config.toml
model = "sound classifier"
hop_length = 160
spec_augment = false
targets = ["first sound"]
norm = "layernorm"
mlp_ratio = 4
head_dim = 16
fused_qkv = false
bias = "none"
layers = 8
positions = "sincos"
pooling = "class_token"
loss = "cross_entropy"
beta2 = 0.98
Rows from block 5 of a small sound classifier, named by matrix and row number. Rows with one number belong to one neuron. Each number is 500 + 25 x the weight over its row's rms, rounded and kept within 0 to 999. All counts start at 0. Numbers have three digits each. After the name is the row's rms in percent of the matrix's.
After each neuron's rows are labels from the 100 clips, of 14848, where the neuron reaches its highest value: "responds to" is what is common among them. Only what is clearly more common there than usual is listed. The data: synthesised sound scenes: up to three everyday sounds over a background. In brackets: how many of the 100, against the usual share in percent.
# fc1: MLP up (model.blocks.5.mlp.fc1.weight, 1024x256), inputs 52-103
# fc2: MLP down (model.blocks.5.mlp.fc2.weight, 256x1024, transposed), outputs 52-103

fc1.528 113:533494514482475500509436476561452517512523508483501502483494488510517482486511508512516499484514545470497485481501447504555496512541491539510513497480533522
fc2.528 106:517523516507531530533459519521477530543520520526476513508482506526468505511504528508500500494513519515553491493487492538535527505530473515495541533551507482
responds to: whoosh (100 vs 5.3); first sound: whoosh (99 vs 2.8)

fc1.622 104:529462478475463464486468500566473510521503532507498490477507475485510445508480504442502512527520521446479466510500490492515521487501506526508507561498492497
fc2.622 122:504496486479513485508531498464540472493485455500506500502492488510463543487519441475465492520511503481532489539484478498508503517504534459507490457513514457
responds to: crying baby (99 vs 5); first sound: crying baby (99 vs 2.4)

fc1.645 098:517481513492482480485512490508504538488533488501514503486497538526486497543507507476484512510504505472483452493469479482538486508510520489508535550443494509
fc2.645 111:506492490487503495470490502505506470513489484516487467515503473525512469525511483469466508510516531490472486484522465515478477487493489535516514509445521472
responds to: frog croaking (86 vs 5.6); first sound: frog croaking (86 vs 2.8)

fc1.420 098:484495471499496475486444506484492508506524545466518461490492488497517500495500525491476495533455492464508475501473499488498527490496510464557517486527465477
fc2.420 121:518519499506501537472491551436533526506503494524518535480510508492478472474502483534505491496472478479527545511544527442496526514491490493497526494496520540
responds to: zipper (37 vs 5.2); first sound: zipper (36 vs 2.5); barking (26 vs 5)

fc1.461 094:521459512488487465508470481495479532509551481467470549498496483534464503541457521504496534522527550426511521470491483473489535549492489527514495512530469476
fc2.461 119:517506489513470465489465497501547512507514433494482476503496453479520474481525516466526504496485452517509513474488488538491484530472498499472508539517497489
responds to: barking (100 vs 5); first sound: barking (100 vs 2.6); background: none (44 vs 22)

fc1.258 096:526440496460458485476478520504485516471513512503496479490488532495467468514461512488486493511484502462483488534469484478529505467469499510499562564466512514
fc2.258 109:453483497521493459459518508442483477559524504482470509525511532469478516510503495512495514483483509452495490477482488531516522507500512496488500537515476478
responds to: church bell (100 vs 5.2); first sound: church bell (100 vs 2.5)

fc1.458 105:496486533482506479479488492496518523512519521510532474526477493481494497511526487507428480524477507497482482533465520494488507507467496494510527510518482524
fc2.458 138:468538522521473503478511484503490490510515519492486506498487500500519524537553538465476499495473527492479479507483471517520484522484485536494552507450488491
responds to: drum roll (100 vs 5.1); first sound: drum roll (100 vs 2.6)

fc1.200 105:504471526453528504508512501505533497492528494527536481456520475500458459516493493491466509508533526486504487492502457539504503466487505488519509523476470528
fc2.200 126:523478508519507492480454499535516454566510487507503478526487450532456507494579505522443557504506495503488498486490535483481515512497548508522506493494499519
responds to: doorbell (100 vs 5); first sound: doorbell (100 vs 2.5)

fc1.262 095:482478530482495508507502501515490510473508535498503490483499511447524527499485486485487474519479531460495463492500490474512487460485491507519497499527483477
fc2.262 102:529539480503505537495491525494555494493553479520558522467525494540464475504570491492501509485505477511495475483551491492510514521490492514458521488479508518
responds to: zipper (98 vs 5.2); first sound: zipper (98 vs 2.5)

fc1.156 095:502488472467452456475495497524510549472504504499517512450579495474483493554461470523472482521506508462494453556477492490560542447525532500506522520499450527
fc2.156 103:504480522510498533511489508542524477486519502543565499551477447493476529539506465460466498480502496501510478478519512512480485509516484501512485472474512490
responds to: coughing (100 vs 5.4); first sound: coughing (100 vs 2.7)

fc1.538 109:506484489486507488544522481482505528482482557499491525438564521489506488526525532495502461511514496519473525560477533537506488491458513443489488484505514486
fc2.538 165:511469513540498486517522507482533489477496472521466517507496468483503538490465492463461456506466459523485563520509447518496483538469500486519439507516530473
responds to: fly buzzing (51 vs 5.3); first sound: fly buzzing (49 vs 2.8)

fc1.498 093:477495481472494490486466537527487512435493544498498552446510522490541511489514529470489512526503521450481482538531521461525531475482513508526532508481474477
fc2.498 117:544519493502474516494540491548535479485542504508546497496490496518482477504503485493464465528504520446505475524502497514497475490477528468472450501522496518
responds to: explosion (100 vs 5.4); first sound: explosion (100 vs 2.6)

fc1.120 101:519497473479437488514493503492491537494497521489510524492547479531497485568476477499521521504518542457515495490511535493535513476495512483469539506467463537
fc2.120 122:461491456537461514457506511520458498503488515517485531509519459515504501496504486478482498481515507492448469505538467464548501522492511531508525532460466536
responds to: coughing (100 vs 5.4); first sound: coughing (100 vs 2.7)

fc1.632 112:475498482483468497470468498479464489469535514460498555480536461493520459550539504475478486479503499513474469517476518493476491484516516520508512502454504478
fc2.632 127:496474491451490470500507507501506500526560524525482531525514464534493493488503471458505499525536491441546461479513507511514499510528501535514515524472468521
responds to: coin spinning (100 vs 5.4); first sound: coin spinning (100 vs 2.6)

fc1.43 092:492473490491499455504521512492484503517530529536466521497526503506481482513478506487500524541489566467484501515485526512517512506513498442488528506515505511
fc2.43 109:510517479505498510481490488467516487499459488532517533512521470478456472500521500526551559493513491528532501444493511502506476492544506498474506504479487528
responds to: door slam (100 vs 5.3); first sound: door slam (100 vs 2.6)

fc1.359 099:496434508470492482449503509522506514507524535479531486462526489509489476516516501477478517516474526502458492524436484492489511473463498478519542503474490501
fc2.359 100:453487495505483478464513490472535506505454476476450532513517483475476470504463489494501488476514512472528487489491501472479532504468496512537539520539513488
responds to: doorbell (100 vs 5); first sound: doorbell (100 vs 2.5)

fc1.234 102:548483462453479509484425528514534510525552494509495535468575515520480488523510518503478509497512558495494502536467509490496505557466486493502515481497484532
fc2.234 149:503458475497512497462529536515520507461472559535494506463518494494499466470528519453518520517495507491508499523485505484505464472521493516484459504472502553
responds to: door slam (97 vs 5.3); first sound: door slam (96 vs 2.6)

fc1.223 099:541481495483494486473502514507497504509536527495512515464522538511497500508499529497513529489491527476486491518481499499493521460482517479495553524504492487
fc2.223 104:492487490514499464493487494509515497488504521502513498509530454500464538542488453462455472541488486473534447511522510461518461485490504496511481492508478509
responds to: frog croaking (100 vs 5.6); first sound: frog croaking (100 vs 2.8)

fc1.347 103:483460487512467474538492508504498484485549486510502535493487461514495499527465524471484509518511558482519526474495468514499538531515488498500500524545488477
fc2.347 127:489518523509460465483478480498495495506510501453505511483518466522498515515486505476526511550523483477543498483510511500475516511464516500470476502530463490
responds to: barking (100 vs 5); first sound: barking (100 vs 2.6)

fc1.206 103:531465494497447423468481532527492526447492511490534490487522482479500469534452492485518481515453525470470482510493483471490499519458502482500515547476511486
fc2.206 123:465487482469496505502485495465463465491525466517514513525535476478487488536503481486478542487522526478487489464482495538498461485497526519518565532479511495
responds to: speech (31 vs 4.8); first sound: speech (29 vs 2.4); siren (28 vs 5.5); first sound: siren (25 vs 2.7)

fc1.416 095:466484483523504494503503484522479488474518485520472507502488469501490471453482475503483495504458481473431510520485488481511477512521567460521543518520457543
fc2.416 112:533518516496474497482523496467520503548501458500441499504481494488502480470482463474506492513502516490522475494530486496474525481490509514478504543533543517
responds to: knocking (70 vs 5.8); first sound: knocking (68 vs 3.1)

fc1.726 111:568495547482497532466491511494494460528479468495515485470521494459489497530498475515506487462471487509431467541507514507507485486490529532542504550527502537
fc2.726 143:532498535502498510472493487547501475487491484538483517457503510504489527518496499502461493520479522456494468500496487548518494506491495531486490490513500534
responds to: phone ringing (100 vs 5.2); first sound: phone ringing (100 vs 2.5)

fc1.568 106:492491509495449524519430518523473536463527494467496541493507507493509510521465498512503484484490485516510545479507490467551470535501461526483491494475514535
fc2.568 159:487551531492538529540490459471491505541496484524510532525536494542485502511470533573493521483481516522521541469539462524506476521500500496474477455482518503
responds to: fly buzzing (58 vs 5.3); first sound: fly buzzing (53 vs 2.8); whoosh (50 vs 5.3); first sound: whoosh (45 vs 2.8)

fc1.524 094:486444425521521464492526518490501493499531543516464501529529475501477481460505514475521523513472497486468472544468505482487513469513510457520505513485508492
fc2.524 127:476497480520513471472457476511469473498474494509535522494518479505466478487512512524542544534491477495505504483466491511485498516504510472502483471504460497
responds to: door slam (100 vs 5.3); first sound: door slam (100 vs 2.6)

fc1.474 104:496492488468510478468468515516518456520505526486495476497506503463542482521515490526470541481463527499471456523488475525545503468489490489547489486486494523
fc2.474 143:521513478508515497477488560500520496484539497506542498470494531555545458525512486477507572502466520496509453508523488499521488495513541439494460452449536510
responds to: mooing (100 vs 5); first sound: mooing (100 vs 2.4)

fc1.38 104:491462477485460477471485539505459527465526547487524542471504528501516474523496501489513496471482537483469475491490502470515506480511532538521538529470506483
fc2.38 083:535545472503467517467512441493515503504480475503479539490528510494497491530455569501486482520483512474460481495482475505538489526466463519487518545522496503
responds to: coin spinning (100 vs 5.4); first sound: coin spinning (100 vs 2.6)

fc1.432 099:493444532470524442455479475494500498503506505484489539484528478532525501502509495530491541507524514457486507508503518474462531493517454480476516512478506470
fc2.432 124:509491556499513516540524499506551518493503495472502523463523500504498524505533514476519510440505532518547522487479519540468480467509502465486482480521527453
responds to: sawing (100 vs 5.1); first sound: sawing (100 vs 2.6)

fc1.61 099:504505463450467510501422521513503558494532529449503509466520508502477488495475516495520463516509523467503504528490502487539553496463489517492517517516474490
fc2.61 091:496518466497482523484530517509535489491530469501490495494493490474510502486537500455524524491528492477495485472482489519486466518480487477467511517464505517
responds to: explosion (100 vs 5.4); first sound: explosion (100 vs 2.6)

fc1.745 101:490436534458498476494511492468466532537521510492507529479494536533469496515481504500505488521486519458464488529480488500508530519497504470487530520509468516
fc2.745 125:464482491527477447454512521510503470531513511490482503526524479499488477524490486537452519517495509497452508508538523457456512502474535531497492494484500471
responds to: fly buzzing (99 vs 5.3); first sound: fly buzzing (99 vs 2.8)

fc1.664 095:487510506447512507511474512531489543482489574481472534456535503458484463508461483494533511518536571496505520538498532505516492466465503536488498514542496504
fc2.664 123:503510492506485497504486474532484551494513467479543491495480499549513514487489500494503496504542504497512465478557512462498485509512484528503486510480497517
responds to: car passing (99 vs 5); first sound: car passing (99 vs 2.5)

fc1.594 102:522456509488460464489483496491457526536518503491515503492508535527470479497482527467483494509491510451479471516484513462521542474511483503488559584518516506
fc2.594 130:495483500459467476454507494483469477528499511496478513526502504475492511506507502494470495512492511471468506529458489490534480521480510506503521496505507484
responds to: crying baby (97 vs 5); first sound: crying baby (96 vs 2.4)

fc1.428 107:521483494464467492483484538538534519507533530516520472496485503480488498500513475485463486511471499481425471544487515502489472469498512520493487520518491514
fc2.428 119:480454534528485506479491521468500490515468457499448495517526508544467492468489442489523507488538481502498507489489467526502504516483499548508501520520511486
responds to: snoring (100 vs 5.1); first sound: snoring (100 vs 2.6)

fc1.369 100:521503509479508516532507500484499503525496487513496486482496496496458442485469453506485505528539523494463513525499504520479501486488541461475504525509503483
fc2.369 122:529526513512489477488515499504483445542460486522483510462495473570508451462517509460501488511505505497474501497490508541464464487539541474518550530503517487
responds to: knocking (100 vs 5.8); first sound: knocking (100 vs 3.1)

fc1.699 110:461488483479516493501457493520511535460497481463513527495516510544469519482447463534514517487469496486500523533470459479534502499500521461508494503485469534
fc2.699 143:505566510489480524534495483490533462497456498490528546489548492524487521499456534508509521538506510479535526505508502531485489474487527454465499480512507489
responds to: fly buzzing (100 vs 5.3); first sound: fly buzzing (100 vs 2.8)

fc1.46 100:518464530474516438487487485517511500543509479493486505503513470499528497513492520506464530479522541444504497526506486484472543488521466480489542523505515462
fc2.46 139:516509563514528493496514521517517506509498472487514499496517460558524500489537503478459511467502508485550473538558498515469551502506499477493495483485538464
responds to: sawing (100 vs 5.1); first sound: sawing (100 vs 2.6)

fc1.220 103:545454509476505497460482539535516487499505518497511493465505509505482473519478482487466505503470519487451502525447500510509487469481521488517521522474496503
fc2.220 119:484472456474503476512480496452534498479510460497497530483514491461492478474462442476526510459469508462492484502484480484462505498476553477519544494514540503
responds to: doorbell (100 vs 5); first sound: doorbell (100 vs 2.5)

fc1.692 096:534507515425533502488497474481474460497502478507513522517534476471510519564518526510505524505461533510474510519493509498506454479508489496482484487538522480
fc2.692 148:503472525516511527498564505471460483488500515479486517475501496544452537507509543454478530485472506463498518518479484478551519478522498486515507527512515475
responds to: ball bouncing (96 vs 5.2); first sound: ball bouncing (95 vs 2.6)

fc1.62 089:507506483516481501514508488541492479468489516509517499471486503497478501470432495488500533499473496439498503505462490518550481505464522464482523553487505517
fc2.62 119:522481471506488498505505480521533487506503520510435481492492486519477526454534546490507513508520468492514537528454532525535480484493479552491508506461517478
responds to: siren (100 vs 5.5); first sound: siren (100 vs 2.7)

fc1.218 106:513462485479485451484449518529492502478545521492517513455530501491488480521468509505468524507484517467490472521486486454517530522474485498520540527491501482
fc2.218 132:456493514499491528489481492505503499511539453483463511555451467482515494502487493495523511463527504465512515458505428533517480526482472552508558514490536465
responds to: whoosh (100 vs 5.3); first sound: whoosh (100 vs 2.8)

fc1.473 094:481456543487531479489467494496541526552494477509502480525553498494481548527493496529513548474493503492500509486491490516501514452482478459501523493524471497
fc2.473 117:536502572459525503480503500499505544494494489506487513487520466543487496537535546480447514512541548485537569485493525520469514477509493497483510485504488462
responds to: car horn (38 vs 5.1); sawing (36 vs 5.1); first sound: car horn (35 vs 2.6); mooing (33 vs 5)

fc1.97 111:515487516455471501499473517555519533490525492503518474495463467448463468504514468507466500527516525502472470546466510508522455512466498521505492548489485533
fc2.97 119:499522528502504480435483486466504495526468492467459510510518482518463511512520524536473511513512515483530486493457519488462484504468490521498559519559490509
responds to: drum roll (92 vs 5.1); first sound: drum roll (91 vs 2.6)

fc1.142 092:555507505478428487499458532510502469483507481469469508498489522466508505461456485483518517497516506479512519516467528499511496496485495516480546521467517495
fc2.142 124:521537455478468511518505464531518473462528513517463501526470442480496496445510513466540510485482434497509490511483520501514456484513527516497545545438493516
responds to: siren (100 vs 5.5); first sound: siren (100 vs 2.7)

fc1.736 108:513479495490465483504470499533484500482485521511542524490515493481506502523467522538484491500504537477495505482508513484546489504486529498512527498514473472
fc2.736 134:503534533521505522493475459515536515496512485494532506507495515511469456464475474524530470492513508478462469480514513514500491523517538527484514494508503539
responds to: car horn (83 vs 5.1); first sound: car horn (82 vs 2.6)

fc1.703 102:538473507494466466495490526507455536502523515482512480482509513450514486488463490457535491518468503460480469521486492467508513487458496492487536578518497508
fc2.703 107:469531524499518501457538507485526463502494466470551515528489523546460489511517457515480513524517527512536477472522487492455494486516542460508478469510535487
responds to: crying baby (99 vs 5); first sound: crying baby (99 vs 2.4)

fc1.585 109:520494519458464518481501553524530515479535505516507490510471523452490498495462471479509500509514502507467472505500509513521469517460512531473491533466510520
fc2.585 133:501479519489489464477506550501532449537530438522514502549499478496473439480500484492483505501538486486487523516523538526479494501496483510501504528492489498
responds to: snoring (100 vs 5.1); first sound: snoring (100 vs 2.6)

fc1.259 113:509492487510453490508491490487491521518542514477500493498470525489456504495470481486537494502488503505485470531475466515492546523442522547502517555509503520
fc2.259 110:489497418523484484492487515496513444506518439542490516507534474502497483459483479480518567485497457493504536457536469485473503513516534490508502512518506510
responds to: drum roll (97 vs 5.1); first sound: drum roll (97 vs 2.6); reverberation (60 vs 34.6); text has "reverberant" (60 vs 34.6)

fc1.22 097:511490504502485500511483549502466522499516548505511478465528495480523482511491499471505484481468513480472491512482489485474494470496521522507522548483480504
fc2.22 114:509492441447513504476492508533558471496522473506516499476483500504463477475520484506484501510483517499473426575463505502518469503488542467512515478472472491
responds to: crying baby (100 vs 5); first sound: crying baby (99 vs 2.4)

fc1.16 093:472500483522517515492492518473501502501560508494503514488493545495490508540448458513512488490482498523496511505467510463482493486458532465483520500476512479
fc2.16 115:510546501502480527477535474463520460535487491513477503537503504489510505470496511502533516506494470517522486485505492493502497489469511473513480458517557498
responds to: coin spinning (56 vs 5.4); first sound: coin spinning (49 vs 2.6); zipper (29 vs 5.2); first sound: zipper (27 vs 2.5)

fc1.146 109:500498531492486494500518487475468475486480499494482530513487498455497544524500528530521488520479519496479537502474499492525488527487491536534523539545473468
fc2.146 127:514509483516499522480532488540477476522484533533537504521512457494485519477553538488503472507460480527466487541497527514540503495541519495501527508511456503
responds to: car horn (100 vs 5.1); first sound: car horn (99 vs 2.6)

fc1.620 107:567495460525487494521468508530484497480520491481476485463489501511459501471461479498489511527473503458478485565478442512530476511484523478497522536495519518
fc2.620 128:495531496530507519506541490505502474500475504526425527500518513466508508487507514496484494502510493480476525477502491509543462506442471516462530516450528473
responds to: siren (100 vs 5.5); first sound: siren (100 vs 2.7)

fc1.477 108:503482466470486472499479505489491537489547519512501537488537511515448492522499515518528516524513570469481497510453519454479520537503497447485519506507460504
fc2.477 123:542518569494525492483548487507533490522472515520485476524497464485464481480539532499501554524495503474516447485504458509488500513555501471492504494511527521
responds to: door slam (100 vs 5.3); first sound: door slam (100 vs 2.6)

fc1.237 107:468489492496484492514510468535507497501512495505522517503531512513466504477494503506516528504445511497498496516499452519561481510515532482496492502488481538
fc2.237 145:494522502447495547524499514455527502505474506477504548482553491518447517479454511509511471526483481500546523482472522519491492487475466481457471489518482536
responds to: fly buzzing (100 vs 5.3); first sound: fly buzzing (100 vs 2.8)

fc1.691 091:474492485517498492484509496507442450501490552495503530473505502515551506481527511445471451499461543480472492478506504509546489492530512509577500497476535459
fc2.691 122:514514521520527480492517512511516457498524510502499464513480485485539532444478475505506468531476459512542493523508513514489508506508488475526423483496550514
responds to: zipper (83 vs 5.2); first sound: zipper (82 vs 2.5)

fc1.204 104:529498492496464504519446557523509508468530489474480523488494514497481513508434477520516502482472497496496536505501491472500510516480506476488511550475485541
fc2.204 129:501520464486509503516545488507537483470546490538525481493480496552495506479512517480504540485489488489506487533481497493524476472480538446468541502434500469
responds to: siren (100 vs 5.5); first sound: siren (100 vs 2.7)

fc1.91 100:563482507491475504467505530495505501520513504514473454519515546506464484475517529485490494518448472463476504499484505472499532519497485486500525539507461513
fc2.91 143:503486495512521535505478486489534546476534504460469526480536483485507517506511482461550474493502475502504503503523519453480530491465466512501484504517474499
responds to: church bell (100 vs 5.2); first sound: church bell (100 vs 2.5)

fc1.70 111:513492518480478515464502497509468468495499482521484517448507519464492464541503470513526497474465512505450453500489509486527466466516529542517517524484479528
fc2.70 129:556514542504484502497488457516476486507493486533471489500504514517506512500486511517507496525513511441511462490531479516507535518486500517475479498537496535
responds to: phone ringing (100 vs 5.2); first sound: phone ringing (100 vs 2.5)

fc1.81 092:500466532507464485475505488494470500536494488502508481475519516534542518511506458509466424505488517495503466473507549425493484498540476517524516489502501513
fc2.81 119:490509514492553512491528517512539493510494458495466438561463495505499504481499504538452543503471512525502514502527474468471536508488471487522498461492505514
responds to: ball bouncing (73 vs 5.2); first sound: ball bouncing (69 vs 2.6)

fc1.310 092:488522495396495481512479497510527546486528560475516522471499511530505518482506528506507453541519570455507490545485509490522539487512501505487515496518487447
fc2.310 133:476479501485473508515531512548501469489525511505532472491470492496459458505531486473474488540488514474498482519484518476486471500507552490498436472524482547
responds to: explosion (100 vs 5.4); first sound: explosion (100 vs 2.6)

fc1.78 105:474454490505515497452491477503513468516499490516526474494536458504443464505503532500454540539515503469476520504472477505503499469487508488528517511506455519
fc2.78 125:517496514500514489487467483505483477519508505514468470500479504560481481508528506579474515534539531521483495502494549480495491464525494518568485474503487514
responds to: doorbell (100 vs 5); first sound: doorbell (99 vs 2.5)

fc1.216 092:515478507510487458465505493484505489496520519513485483509488459477491504486516507469491540551504488472503474470492469501542501487512511509531535538513526480
fc2.216 113:542546476490496559485501537496511524458540521463512548494500508459501526518495515510528484500484481530516477491510531472506472502468512500465494487516515530
responds to: car horn (42 vs 5.1); first sound: car horn (40 vs 2.6); creak (30 vs 5.5); first sound: creak (29 vs 2.6)

fc1.452 091:481512481503522523465539490500510499475519498508520507500510519498506481520530517496515471481502542493469457502518501487500551480507539519503551511430532518
fc2.452 103:468525499536460524477451517481520517483563507505467509525499503451529492484475451471525498504506491492560485523455481507524467472497549549518535504498490510
responds to: coin spinning (88 vs 5.4); first sound: coin spinning (88 vs 2.6)

fc1.36 111:517488474464503475476422510505499507547543506482523489512515548547546504486522484559505498487492526511502496495487517504505495482486476526529509486524494524
fc2.36 144:537492495488525498491488541545543516499504503536515465457494545476504447496499471484476506511494487466474498540510484558524478471479520509479479508504491525
responds to: mooing (96 vs 5); first sound: mooing (96 vs 2.4)

fc1.399 110:509487467477498480468486496558500532460515532435523481493509494522486474501466468467520483536509527440469495496478515438522509469503523516512500542484455525
fc2.399 138:490468489495498489504461513481514471501525461528493481529488471481512529525500476468464494478506508505552509502470471531500485520495476484560506473527517478
responds to: car passing (86 vs 5); first sound: car passing (83 vs 2.5)

fc1.374 101:454502495458503489464483569488452523441500531470524497436450571474542487489484465549518490525509502534488505509531545452499503529498502517508500486494527488
fc2.374 123:490525525499514532506527536480499464471501505495471488501473501495548512487483453513476473492476514518506497474522504490483463480509489533523512500471506500
responds to: zipper (100 vs 5.2); first sound: zipper (100 vs 2.5)

fc1.295 101:521452501483520488487499497511482497504547521483515530443525517524533480514502532493508520483491552469477479507458493509488527476501517517508551524496501493
fc2.295 108:494457474499473481495501507502527450510493535510495498499533488493487494509489443498487460528491521471504451498508495453507477488475515524498501486493494534
responds to: frog croaking (100 vs 5.6); first sound: frog croaking (100 vs 2.8)

fc1.328 093:513511488511450511526434520511463519470529494495498539530464509490510497501457505509545519520498504503515549467512427486557517546494493540488499515501517499
fc2.328 124:505551541521480529546503467478485514530480550526488476500544513487494534541491532502512497493472539480549486492520474486511472470510505491474502465500495491
responds to: whoosh (100 vs 5.3); first sound: whoosh (99 vs 2.8)

fc1.29 106:499450516472487486440468497520500486504516525483501521476543505479485500525500501519500510504479511490473498515485502458539515495518509511523529512493504509
fc2.29 097:510467502496515516512505517493523477498528461545451496470501490502497496525504495489466514439506510493514462480507505507496519462543486530564493479507533499
responds to: car horn (100 vs 5.1); first sound: car horn (100 vs 2.6)

fc1.185 097:497492488425488473488464515567497539517488549494541517482525525518506501458468509544514484567536548427521489561493515484518524492513485526455508519530480509
fc2.185 150:491492519488493509472516504516498491486516510482556498493456527534481485517523504514495500490491490499490493509499484467522439515516540500502461412508493512
responds to: explosion (98 vs 5.4); first sound: explosion (98 vs 2.6)

fc1.23 095:517459479483524489473519486489487522525570534492513517461501542496499476512501507507509519489506548474467477520462487479515518498454540504515543553504487474
fc2.23 116:469479501497475459490495531525513450524489513532490476503553450475493475498484451495516504534474483442511435500541469490500522465520494525508498504469481517
responds to: frog croaking (100 vs 5.6); first sound: frog croaking (99 vs 2.8)

fc1.602 096:505455519465475483496502509535480493509521521501528481457511503517502482510523502500464490499499521489453486490479483511505515470509512520524513533473482512
fc2.602 110:494527482512489496474547465449473505523500500505463517502472513498528544518512497485512462500489480501506501475507481474464483511440509497469568538561528439
responds to: doorbell (100 vs 5); first sound: doorbell (100 vs 2.5)

fc1.643 104:484455479443494466472431513542480508522508523513553542479554507537504490520509532515498495507505524478479494503444511497494494515535486520487510492494448521
fc2.643 135:554509547480483529505515513495560505527464507531536510523510547487470448492518519531490499524496529490528511527481533527513438490479509509442536468531502499
responds to: footsteps (100 vs 5.4); first sound: footsteps (100 vs 2.8)

fc1.261 104:478456476519538504484490536499468484501547518480527500513473537493512505531484478506532512454479495509478509527516475480466560519507479510563495480464506513
fc2.261 139:499463557545576477510523515520458521507512509488532540491553473538473483539528512500467484520504511488502510545477517504479490526463479477519473495528491475
responds to: water drop (94 vs 5.3); first sound: water drop (94 vs 2.6)

fc1.306 099:467482472439492454496442494516488494495512510509542541503534484519500469461478507519528507533505535463475513515434512504496498510525501506504523502516446532
fc2.306 120:546489549503520541481512505493527486532497526485519538483540524513461481511562516535530496486479488505509501531482517520517461483485500502441472454536503490
responds to: footsteps (96 vs 5.4); first sound: footsteps (95 vs 2.8)

fc1.25 110:522503531492496506453493513519477494486493497490484510432510507472527491570495474517491485520475503486486439524500506486505490497519504529516475511520502532
fc2.25 161:497523537500492505482499487491460482552472479486512506501493511486521466538496499529469490482499524502467479513519523510486518525501498491519511525539513520
responds to: phone ringing (100 vs 5.2); first sound: phone ringing (100 vs 2.5)

fc1.438 098:543473496496474481485506528500471533523517528468503480488515505507496458525480507470494463503473511473483454515489477452524526459493493486516544561511503497
fc2.438 114:494486481469521479465505506515518480508544473516515534502502533524468490494511489483477542529516548449462441523467443530514488509501535519516524484477506483
responds to: crying baby (100 vs 5); first sound: crying baby (100 vs 2.4)

fc1.351 106:537495463486492469501495530522506501474527494519485473498491510461524493481437488463522524492497478474510501508442528522500491468480518515487534556485520494
fc2.351 135:510500489492489529495471485525515522492491496531473475465512486503501518491515523495495521482444466487475522499479525463520463491471472516464559531471494505
responds to: siren (100 vs 5.5); first sound: siren (100 vs 2.7)

fc1.746 094:479483530495512484503517498488456496511496546436507462470476544483522495509472466513494438490490521514472483500479518486503510462477507512568513537505518486
fc2.746 107:517470499485512502488511453515464486454472469545450521473503469462518527475439513493510503516476495499514582460495513503524515496509481505461491516509473477
responds to: zipper (79 vs 5.2); first sound: zipper (77 vs 2.5)

fc1.702 101:492474536490496476477465509530526497576506481463480515529509471513512497494545501481495522461515494471512506521513499494471553485505461521471522505486506495
fc2.702 121:535464540485526472486509529513520510514506463476496535513527470523496467492536523482471526506516553460519495549524493494467508473503480495488528486538504459
responds to: sawing (100 vs 5.1); first sound: sawing (100 vs 2.6)

fc1.96 097:489465501503466497513506503545483541512520516465502532493530537530491475482467490498546527488522539443515456531519490457522545482517484525478552499465523518
fc2.96 096:509506540488519507509516476541522497492521482505453450547514454467508557504470512472487521477502514488529497492525480462499498498525478495527467466531541506
responds to: sawing (75 vs 5.1); first sound: sawing (75 vs 2.6)

fc1.286 102:475461498504531494489487529532466503510601480523564512512499519473496472537487516500484535464472504511465504505517430491499558554510521480518492499454496509
fc2.286 102:493506530536550513466552534454476456478501495474499549472516487512483519519554520502511490514498488516499498500527571450441478481461467473500483495513518455
responds to: water drop (59 vs 5.3); first sound: water drop (59 vs 2.6); mooing (28 vs 5)

fc1.167 103:547497524450506506492498524533478485469513518494516519464476521478458503499476479503500513542526502493489457500515529508525509525486488505468487532500503511
fc2.167 142:499502511478501474492526537503536478524510451496533489547498472472474475469519518521473486496539473535473482471546553480439474495529493510513483545512522518
responds to: snoring (100 vs 5.1); first sound: snoring (100 vs 2.6)

fc1.302 110:507500445500515513523476519502498515506517518496507531482522531516509482515432485486520505491506538460497509514484490512552523475485531449478554507472474526
fc2.302 135:467486489513469480507492516530472501492473525499491541514541431492478483543451471488517510518538511458500542493524506464509520497519473524523542552484447542
responds to: coughing (100 vs 5.4); first sound: coughing (100 vs 2.7)

fc1.383 095:526485509507497503505520502490503517468522513506509519515489518478531507473460516467486475500463491466485481532496506510541480485440510460453520501486517524
fc2.383 132:557510502518528538496483473521513497474521540507481486488498471552488498492522559500464503530462477490477508513475507486530495496502471503509533495495511517
responds to: siren (100 vs 5.5); first sound: siren (100 vs 2.7)

fc1.282 109:524488485491503500488523491475484471501503509508490515512498494462498523503514522487519533536479505515482516513459514491528538498490486534539516520512478452
fc2.282 146:522465477511543552524451477515502494506509520522514549517514442494523525477501516493505494497464483525488532530495486506513487497481509507481506479522498482
responds to: car horn (100 vs 5.1); first sound: car horn (99 vs 2.6)

fc1.711 102:503467505475467475493488503503457508503505518504510493488517505468487509517473505504519523525459540485476515469456501479519499506491539496528519530542477481
fc2.711 108:490504501493544477496500504503496518500571509507510514516491538506468481478501469497499509533479503487439468511538497467484520495531495477491491499505467510
responds to: car horn (100 vs 5.1); first sound: car horn (100 vs 2.6)

fc1.629 096:498503459483455471489482480530490517496498514490482523474535496552479453497453472487514497508504548430483501511477496498523510479522523494518555522486473526
fc2.629 116:523455530472471479530465490524530470506543492496538451540475483467495513482496501523492505493482491466555475504493485504481497523475526502521469456525523496
responds to: coughing (100 vs 5.4); first sound: coughing (100 vs 2.7)

fc1.725 098:517500490470455497488503497513479515508505477508513494488511490536483483538493483515451520505509556460471507476503493439550527511529516425489514499482444486
fc2.725 127:455481498554491489466484510492468489471491523508479528491495476480519519487506498483506510526482449513486487519528503503511506531487510498510494519478514512
responds to: coughing (96 vs 5.4); first sound: coughing (96 vs 2.7)

fc1.353 100:503512469508463533513516494489479511480492522493531468492489497454500453523557569466469464454447496519447496506470464526566479511508524504551518515478497466
fc2.353 105:508505472460515466481490497545500517437477514515528500494497466535509482489507527504486519502541523468493464523509497488492505468493531481541503502506493477
responds to: bird chirping (76 vs 5.1); first sound: bird chirping (73 vs 2.7)